Rows from expert 10 of block 5, named by matrix and row number. Rows with one number belong to one neuron. Each number is 500 + 25 x the weight over its row's rms, rounded and kept within 0 to 999. All counts start at 0. Numbers have three digits each. After the name is the row's rms in percent of the matrix's.
# up: expert up (model.blocks.5.mlp.up, 16x64x256), inputs 192-255
# down: expert down (model.blocks.5.mlp.down, 16x256x64, transposed), outputs 192-255
up.0 080:495484470509503492452533480537513508534485507496450516500429466505478536489532422496505517495506487465513492518497545495513504462489515481490538455492516486487531474418482504525530491513536525
up.1 089:510535495542498443459504500431485537513531482503535486491541522510495460496492518539550497489505512506513528460520528507515523519523518516507468486500501506466518482493468492517531478567484513
up.2 084:541457481536496482451498504504528492499484514496458491516488512530465476502530467498523501423496544474495516510540547454481446481483502480481499513488513487487540420495539476503505442505515522
up.3 087:517473466493530473494468485517495485497527511493493515523546536512511515543497504492530544513505514533426496560466490504492509475481531503499500489459501535507506480497519487496468490582517488
up.4 110:494480477499492519463521501530547483490470476515516501472490517517502488482517471508426469448510524474489496501474481491532528485546525497525515489501514445502537476507487503523513448514493514
up.5 117:535458502505507518515456495507537501489505513499446503493483497555508505520539491517517509488507480445459526531536549553527473477539465515497557488482522508463510486500519466498492497543521519
up.6 128:523437470494486521470517537483498536515514530484466498492470471514523524505571466534505489493544444464527546507509547544494511539504500476487499465496534477463480494483493496550486498547516492
up.7 105:514527538521465500504503524516546548490489488479548520473526510510465473502480457516519513522487476509522475481457482487527509508522491445496517545508531524537479531482505535452524515453486479
up.8 072:549527555485500480534489452469503529494475488529521514488464500482481490519468528535511475484503468525521503518494520500471481475504474487533546501516481518468485509553492512466512507489506512
up.9 107:489469482462524504514486466490508464502534513511492475494442454481513532458524510482512533543507476494505488481474500513573523461468504527454508498472469492540541536465508473520507517517473474
up.10 080:531492543440495485501498531495524541448513494482502498489512488514485460532532500515526485500546502474517519484536533482459460452513475488506518497493512505465455487496498502463538476503527506
up.11 093:533465478500501509523482528481478542492490528552506516490483489487496521519523533491480479475491479524512516523476530493500514492494443501487523515488490463482464500535509511506515465492493540
up.12 092:507478465512510532487493549523463569494517492455512519536514470512485476508543501518496498492508477498485525526528485490494517498500457510514531527482486504474510487489493501507484473486493514
up.13 111:504450444534511496501493483513548511499498524529452521532504521494499525538506480503487466481480484498481527519466486466482445482515493474487491532489501466471512420531538487519471526498498521
up.14 081:485545483488501502517456490539504459510526482515451493519445504511480490521472539484480485495510499525486497502484461498520506493508463492485541503499496453476500485484548558492523431515527499
up.15 069:524520532487522485490487513539485524508481458499447526513498508542474479510520482544479475475524506470515530520501562526528511493519495521537554452541502504535517522509517523453510482541548498
up.16 129:475522508519478493478495514504514513527471506459487508479472505504439494505479456475508510507485504477553505498475495511544480531492524463473500518521517506525485523479500478504477505442488491
up.17 072:471517516480508505504516496594494531491512485503472522492473523520460498519491508479514506484515456491526506553490524514532535499515517492507524486531495535471505482501477530471469468503483484
up.18 080:508475469519479514485483495493503533511488523531477521503456466518485516510526505544509443424498503490500530501536548490509509489486507497459545477491474458432532490524471534496524472505552535
up.19 109:519470459490481529496451449502477502476466496491474489494481496529466501547508475493514504492499521504506507519479552506537545468558521479506535479497486502510487505476473465477512498471474491
up.20 066:526517533483518496529494483523507546503468496486515502481546491490496494521488489534515520477518478500521505470464506498489564482504505524495539520506505480481446470509507508476507477487518517
up.21 108:576455508501523498485503511497508514484520500469462495498517498511519467526534517506555491480507491482466534525528501483463467440533455489503556473493492491476501471495501475460495497519510521
up.22 081:531485536469516494509483515485513517480474487513543510536525462509487490530535497553519506482536487508515517471484585482471523490497468519518518476500495476482519474519516520477530504511505477
up.23 107:508476475526530490522489505494510510489502534537522534464537494548509523530501534499491506463503483541483505508472513510443506457524474503481509517497465472479500456541524473503517461504477508
up.24 122:497491470530508490519468495483518483521512522548498535546548507510512520506478512494491519486476506498447488493435485505453506462528493545470486511512460505494471502528540473503489457532526547
up.25 128:481461449465485492453499529504517484509492532508468475495433445471469520502555453524509446494500461468493526501503550518520500499518506497469513458487521457469522499467491499554539507504504517
up.26 127:516470478519497496542505484534517531459536507504523481525537500528506496486493523484490514513524520542501473541471495496490510471464514503486513532487523528505491487533510484524473536515497498
up.27 114:493509515512488484500516523477475542488503496484483492448521456506534489463492498489480550472535507466507532504483479511502548516523537487513482506473523524486433493498499492510472457510529505
up.28 089:510470491482486505497503520536518505504468519539462519501488492532518524532507484528499498479554465431481545532530552508526483525510486503498526425485538455474533457496523485509497499532531493
up.29 088:535483483509546512510472496487504525495453535546490519496507468542533527523485507491479478467503465479473511499502537485499476469522482516484506516486490500484499455533506450514463491518509565
up.30 112:522523488470489453488503508511518497518500507569539481524520498499473520502486481554471504510487554495504517440480510480514506519501516510493475495506472494470510484501502513503549463537479483
up.31 076:519533528535510479518503502485506538502473475494505512455533474546476470494498495545460537497510514495499495483409481507519519513488530492517476516532498551461503473519520485508520479512507532
up.32 109:493467508511528490532481477506549492436523532538498500480554500576540500513486555506500492493576480488468499519527515529462494483514459511491489523507505478520505429554527494507478527529480504
up.33 093:499498475516475494492473512509529518529475545519479510511446497518497537488536464500487479480541472481493503483474554477516490485514503515474516472482509497481523484445506482549521492524519520
up.34 122:494482531514514525504492500485534478474524524544485528522506505488513524551514521496484461538462524476460485487541493520489499488490477456508498491476501501525476486542517483510500517494486504
up.35 090:505524520490486527529457501553511516492484497496521503512493545520464510520520454509515540494501461538492478534533551548515517468503497485507526506472487539537518519501507486463511491493510536
up.36 113:485481452512491495465517488514521482531488511492455512501449470510496532487493441485509537510463477480511497506493497520554484461475488489482509465525496461515535502463515493518519498510520500
up.37 132:511500514519545484543477506525505528461549499511522496507552527539543514500476530495520537507531506546488493532475498490476476488472505483503502532467508530498505458527528489524466548531518519
up.38 076:530533498510511491515476489528511521493527486491528491509490546494520513554495520526516512492538472516535500485500550519506503497538502517504536489500483515526502516511536500491529499518468511
up.39 080:449535505484480493510463501503527485508482467478497532530467499510502493504490467476481571506488523475480473490462447521520486479500501498500530505499480500485467503461519503464490446504510471
up.40 077:516516501459470484488517501503531493511523504501479505497534516505493533507495474462488557446498510503530510490528465482536487481485487481494497486509518491495496504464529502492491451520538514
up.41 144:448519512478484488553501511496499491482477509486504498472512461491547489491466522488480534535519514479489477490491476525477500502454514538513496510466505503507468481511547497497487493480529488
up.42 100:524479486516515530508501481472499506512490535499474526527483501520509513475498526483498520457493481452488492463444506498466543459484437540489492511503468503491448472509535443503497459506516529
up.43 092:509466485481525507479491435506460505522506469500467524508482506530534527548518477503475503512486529511422521510504522533530521468503515512533498499461486543521486486498484480501497499506480497
up.44 085:494505478480490523529528547511483539473501530490506503504524486558568539525507534483435491477519533539475504528520499512480459484474466489515537516480481498505481478529512478493487539518510519
up.45 100:478498487520462516505494505472484467508489526495478490503479466469555500489474520477478545521520491505542499518524464565501503457484497591513522515488510478490485495491528448506496476530472489
up.46 130:483484466504523482488498550482469511495495497479469501456507415519494512476527478513509503501521512445503525542506472517531565525556515470507486496486525486462438518473465467543482465487536490
up.47 070:512527514488512482529523506511514565533531531502506501541482553497477489474497510480476503525485473504519495466471502468498466487436474508507509509493496514493522512490573475521483513520518542
up.48 118:498510481501490475487449498497509500506485514546523487503482483512491484509525495529516521473496520490516518450494550502519504512511518538460493457482505472487534492502513509525558486534503517
up.49 099:510450478461486510494480509511505516475511525553460530538494497499530502506498522522543506468495464446471539500521523478501518507549481517453514469490526455470554501519522491520495483524525529
up.50 095:529529536503516479517500534518497467519531511504496515532580489565495472526466516482541523534491477559493472539465483511461511489533484499500502497483459541470462485532519474523473515536548518
up.51 119:478508503450511526500510487515504467515544494488458512461439453515497507477493502468471453471487492496517499508503467530516498475524463481487518444521518456492476480470511510474514446487533473
up.52 100:511460469468501523462524495490481495492495499474459493484456485505504536521585472528509482485517431475510549516524554524518511525491486463500504455500527473494490495498469440520500502535486456
up.53 079:540492523501474509540515501496502523501485490515511506514520512563524492547526518507493491498512468509485501495462508536445503492469440502539514501501457489488438476532496455487520507536505529
up.54 104:469495489459508498524513484503492484498538487490468516508463460479512516504487497485518543516490526501532501504522481503528540471461455538508464497490490480525442539475540499489492469503573503
up.55 119:492486456541491512483500507520553538525460500501445502513469495465486495547510462515510490469461512505463506485486507490535466492511483490493528510539504469453533442478522490546482465500505510
up.56 062:521525537430505501525502515555543499493521493520488509498487495522487510503502515514481503505530483492488486511471491551470517514469493463511524486489459507506534546493539517447474481538458519
up.57 058:508512569513502502491510497496509498471522481479538486495539531539518475526527488486533568514479515508477461503510488477503504496515490495514550517493487533515457461485491454482553503503506518
up.58 082:482511474515514533479515506506505520516467481495489516489464472534475500491497495492411453461506487522499501521511497509533500469567520477503529483492528477477474467488506534467490437489511509
up.59 117:503471497483506523495473496514517479493509500484476483470509481520492515489526463475497519517523447453487524510529513541506529520518472478502528462520513484481526505464520460515495482522515507
up.60 090:474479476457513483488476503538534506521449514512489497487448464540466513508535459503512473484524461473492502496494576525516495493506497543478515497511518450468540469463495464542524494495526537
up.61 125:457530498486479519516479492471486470508514513482499532535507468460508481504469497482502516526482521491543508491518467514526470487481462565524494514491474458511454521455534482505488495496548525
up.62 050:482542484495452514505489516528479526502474498475500542501504516526466462508551484519495480500517490463473509512490505542512483513491486515494522498523520543518504494503509491483525524528518521
up.63 117:497494517447452514477509487498524451529540526518472522496497485488498511479525492480524514520485493474487466502524487521546522494509476508486511472502489440494532515469500479506506509499518486
down.0 083:558493474493511510475498535530507501501482546504503490491496497492522505519525495513468485467497569528522488535532526506515496473544496479502569511505501521491490510507465460485455505502466498
down.1 102:526508481533511546489526551498481513496490500493534533473512514500474502480485501481447528538426519569537524511533524508518489517532490520471529510485525536541516502492514498481511554516513480
down.2 081:543505479521478513446515512509498528547519487478510493468495508509520498504511447497458479531460504538495538517514518524503493482501493475505485449523520507496513497501507469491499559481523552
down.3 083:499514528540502531487470498489520514490501510473504567465504527533512494518502475487452503504479527543484544515548493520507500465510497450488493474499511510471527530485512486508515519489490507
down.4 108:490489516530499526529504510527476515506465536491488554511489498511486509463484454477508497469489486527510512486508544520500479497537526522511532480484504582484493535475517515519484498528562547
down.5 104:547508529511514514463498543519496500522468506480514529502476537496480493500517502518459480519463531517485503507524503493498515550487496491498501457496495494492516504489520533480506527476485530
down.6 122:519496511493491505466500539512517510495526509501466490524472480472517487506497474527509489497497494475552488550506514505521503490542510508505512474492473501507488528480517449511483503522510474
down.7 098:534509499506536515491488521499474524514499490477543529451495509487484494500489497486471520506460547503496510511555495473454493551511496479522490423476489535503508481466504524475522528477516535
down.8 082:513503473504520502507508554501500513470499559447526559485493498501510424487497485467446445530490545514475509472529500482493505520545499488508538464490522489505506499442498515475482542455503480
down.9 101:526502500487452501487454505456498505539485479521499493493497482480422470497459482495502549512480558532564492518484488496526486516507486524529509489497492489476486532522525484483533499500518492
down.10 088:536536502526501525516478534491499510519486495452552525480492513505498484488500481475484488530439549540485513529535501487508497551511479496537495461503520522504510509485512512484502546481507526
down.11 081:537488449530486513514507523500462520532515497455540515454486460476491467505488475485472522530457555529518518508524548520514528494527489502507510493484529491512495512462511510521489550513516497
down.12 094:474496510525502547545519512502476505487460515512528506491494500501510495478502498477472511497450499505485494528532507526516516488524525553543506482522492518506519498508517493480467512484538484
down.13 104:519477480529513537468531513488495502469498501509491510500503502553507441529515454510511485530516506539505518475539493523538506469498475463456527445494486470480521513451501511474499500527502485
down.14 095:531507514496544557523478519551475498493430552508560543515475511494500494506504479482463525495443498515459507515548520504493473508531515499512531512506533537499518522464505506477492543469515516
down.15 087:538521511513532541506494543512487529500475515454514553448471514499498471509519471471448478494451523518477495514552517501492496505491496483530520481479524521485522522491511510477522558474531493
down.16 117:509486500501483480483520488514546484497538462528499450474543503510463507493503469490516526517498497475494530491495478482490514537494496429514541502505495508509530478509524500489502518501529506
down.17 088:550489480500519549503501539503492542519482544465549518488475496490499475521484501490437498491456533513506520478533495491516500493525521477532503477463512509513508507469516524488477530505515493
down.18 089:574502466527529536496524529505464525517485544476525517453474493504508455493506460515437483493478539510485525516522508526526503490518488478512544471455480496497492528503486490488476534487519511
down.19 108:530509498463516501491517525496484543559510502477543511501481483476521494508483462516468515509506531510510545505514511461494506514522511497497498484444494508467468497469480493471484535483516548
down.20 095:522501521515534543497508527502478517529484500466531547494482495481509478520523469457429510503436542532499507507564500482530516529490490511504504473469509516496505528474489502494497543497506511
down.21 104:526514506498506542476498533515485518527473503464549535489470515480492503496509478512479484528440540520505536534544524481497511529534474501521482469515529527503492507493511500517507548475515511
down.22 096:518519515488530565511501528513488524533480503452536535486473516489516483509509480462446485516433542529460510498528507508492559525513499516542506436496522532502504537476498513477511549489522481
down.23 092:518486496502497539486518515495493522516506493467549497476471478477515466524484499480442516527437556525498509504531532514488529500517492491532488477481485499518512491496495515484504528536493516
down.24 101:526506500535515508500519519519502494508516468476558509479487493481502485488487477473475486550453540545525505501512500499500515512495510504517485471500527497528484512470504510471510536525511504
down.25 114:566506498525500499457506529514479506511456511527513506508485470503512475522495459549525507494524500487540493524512510523519506508497517495496523489490465483478463510466475459487477496517510493
down.26 118:510502530501508500513496474439473500527492505511539526527510456503495489511473504527487499496494510543532520489520474486481497484497506507508467496499508479482465504495492554495559486525489508
down.27 115:464527492470493450515477472455523507495543510481441473503494496486498550530469512484491504490528488504476486511471465493495484499502530524481445540519509497475504545492544466531503463513495480
down.28 104:533534511478505564447496557527497511507449476486501554506444527503497501485526473511453501492476535532513515523520532499511504531495477494514531452514494517508506494479503492449496535494533490
down.29 090:542502517504469528505499511527492513521465513469554511458504482466552429472513458486479467507477496534510513486517528518518528496517504490501529449513503541510506512459491522468518525495526531
down.30 106:522474505516499563485476523548490519523508519502496565508468503512478551516537467507452475492475487522504533530541530509513494513467545511490511495507508537501528516472495497510487530516503547
down.31 087:542484521529511550504506497468522499507497520467490551486498536489530511533486479483493491507489518529460505506534515498497511478500550496525527523498529535500510500512515467514504510491517517
down.32 092:523501519508526549501508523532487503542488519468512502503472465490506488498514481471469455517455538516507518471529513528482531511528455510510507439490524514547520532472511506483519491536496530
down.33 089:571498495540503554492507556512473510504478538499540557481504497506500489525511438516444500483503537502478511539541529529498517474500530507506522527508505511484527451517479511456509524506477503
down.34 112:493498504507496480483501546526473537520466497503524491515481497463524460517498473520501461513496513491521530494517517520515529505532496469522520419499487474534476537467484529509517480552541500
down.35 098:535511490493517515507505533485469509542486523461556520479476489489485483496500478499441487499441551535478521517541519453501471489510506501516509500481524519481504514499488524497486540467516503
down.36 097:557497484514501530446531535536496484551500511525530456497504451517495501524527489502486474527477524491488526523534511490515511516528519497514524464505498486499508471494495488492494534488481523
down.37 118:510483523474541533476529521460512520463508516494506527520501500520518472538544517494486469476557500546491553459540467470490476500524493502483504481498548476483471512497496499491531485488476485
down.38 085:552522514504508550493490520506478508531497496469546548478471510492502468487516480466444499490457523519508499488535525489515530514537502500519522447486528527498493487471507500474491540487539507
down.39 087:515471511493511545513504482543530509501469541486483549501503535479514494504513503451459484462437527521492494464522534526493523461490497535510532466478510535519558486512484493511508496514483542
down.40 085:519505513536539535521514505510505529521479494499528500487480489495536485502516498493444504519481537556492504506557510467528534526539499498506515451491522503496519527447517480494481513494540511
down.41 130:447469512502500483530528481446495522505512487508479460497521488492486534483485520515508495460524511459508494499484494505479511462441471538508490551488513490505490483530497532549516466528491474
down.42 089:515512526497510543517524524508497511515492506473570516483513508482498499498482457500469489474453514533536516498498514492513499537512519473522503479503556501537508532506494506457511552494517519
down.43 089:548516551529497554495483539508516514505495509468544543481476506497533461516506462466484497527458512521504497520511513485496510508469472480480509452465517502523479530457498523477515499515520509
down.44 091:518524502553480548536511533457467534518455509508535504513511461534506452499501481499438448468449566514480512504539550531501532485499493478485515508512525497472494496476518519475526479515501543
down.45 104:491475475503492493515509492446493473512537493510503508515502487470441510483487489514526480488520505485506492469457510501505489544473489555503501502515485492492518478530504553527526489476499531
down.46 131:475477496464508465516479506481519490471521549511486491543455479465544510516488497495518517501561492483502486512467495479502506494453479525491466538454467474512478561490519463536477476522485490
down.47 083:504506510532520572500497532546529490489532543491511526491477511462541496541516479484453495513466529501480497496551538514522526458531524490512524499522505513505550505479506462487517540477511491
down.48 103:538496499511503525515514566541473541530490489494521544473464494486502512508510467474458481501477531554502526506544513524525525524497540478514507458476517515474497503481477493482504544496536524
down.49 100:544481483500521549473501551523486508505457483518518535511506521506497462515508468498445483512471523514528505524537501506515517521529485501534541444478485489496504505477514496449475538511541512
down.50 095:502514486536545545506519508485493499455508498470498524481478497498519469498520499442474461509518569560507563469526504523509525499529501470505499492489504517507517506462512459486486534495503515
down.51 113:533554532513495578527470531529518517517475548505551482519507524487489476529499444497494506499487510522471482529504516459511442516505531532497529477466506497487466518492530494503510542504512509
down.52 110:538530525466515483480496554483519510478518513494508522529457474480526484504503484543500494499512497485514498491485501475483497476521492477503498438471464488491477514455522467518481495510509472
down.53 092:501522528502542565505498534493505541529481496454514505481483494482533480507520512480454481495480564558506534537514517487530510547509517489515524451495529502497499552464515504473498536445545505
down.54 105:455473486503518473506465451511503519461498444521506536459494505499513509537496507460517538515501495481520512523521522475537494527460506519510473532509516507525489520493517488560483514479513530
down.55 110:565508484485507541470523526542506497493507505494468512486444506506481487509547463513488509514504528524509517491499509516511513498497464502504539469501474512475549488448541506517511527511438498
down.56 090:517516487496526535505498529514498523487498491471546541451492530509504480504509464463454493513419519531466550504537534497498510519505476485497488462481511541517506499467489488476504557480504506
down.57 094:535500501506534550496506539518485542523488490459543541468482496501491491510517458475442479506436534534501527499555518502501517524507512508518517456496539546516511505483520497459504545485502511
down.58 085:510524540515498553528499544535513516517494530491522525479516534503482466458500462460447492497499520516462502550535491495502480488517494534533529488501509516522514498489534490481533521494522526
down.59 110:556504512513525475440518564506487501491489517515526504526467455493499505501506490531493478486499511498492535504515523493485483547519508490500471461470490527488463500484540508495501516474510531
down.60 098:583479503499498534464511517525465507511471557483528496504476486498536466510513470512484531494517549500504504510538552508540513488521518482522557461491485523502488511493492502472486495505487514
down.61 123:479479470505497513510502458494520514462489440512506486502509516468492552496484489523530529510521484478521511491528522476527494533472485543521507522530516490538528471516465503551501520506513503
down.62 094:534536520510519540518491534544500534499498526459546535485461502496507479516515487464411501516444525521477522509552508491512497483491513501515512482462516529502493534494535520475505547513503506
down.63 110:491521467503484530455497521546498489472487470529509486532488488482492502506486512480513518507504526471495496535507547520518539522474505483503540455507520513523517532498488507529508511522528513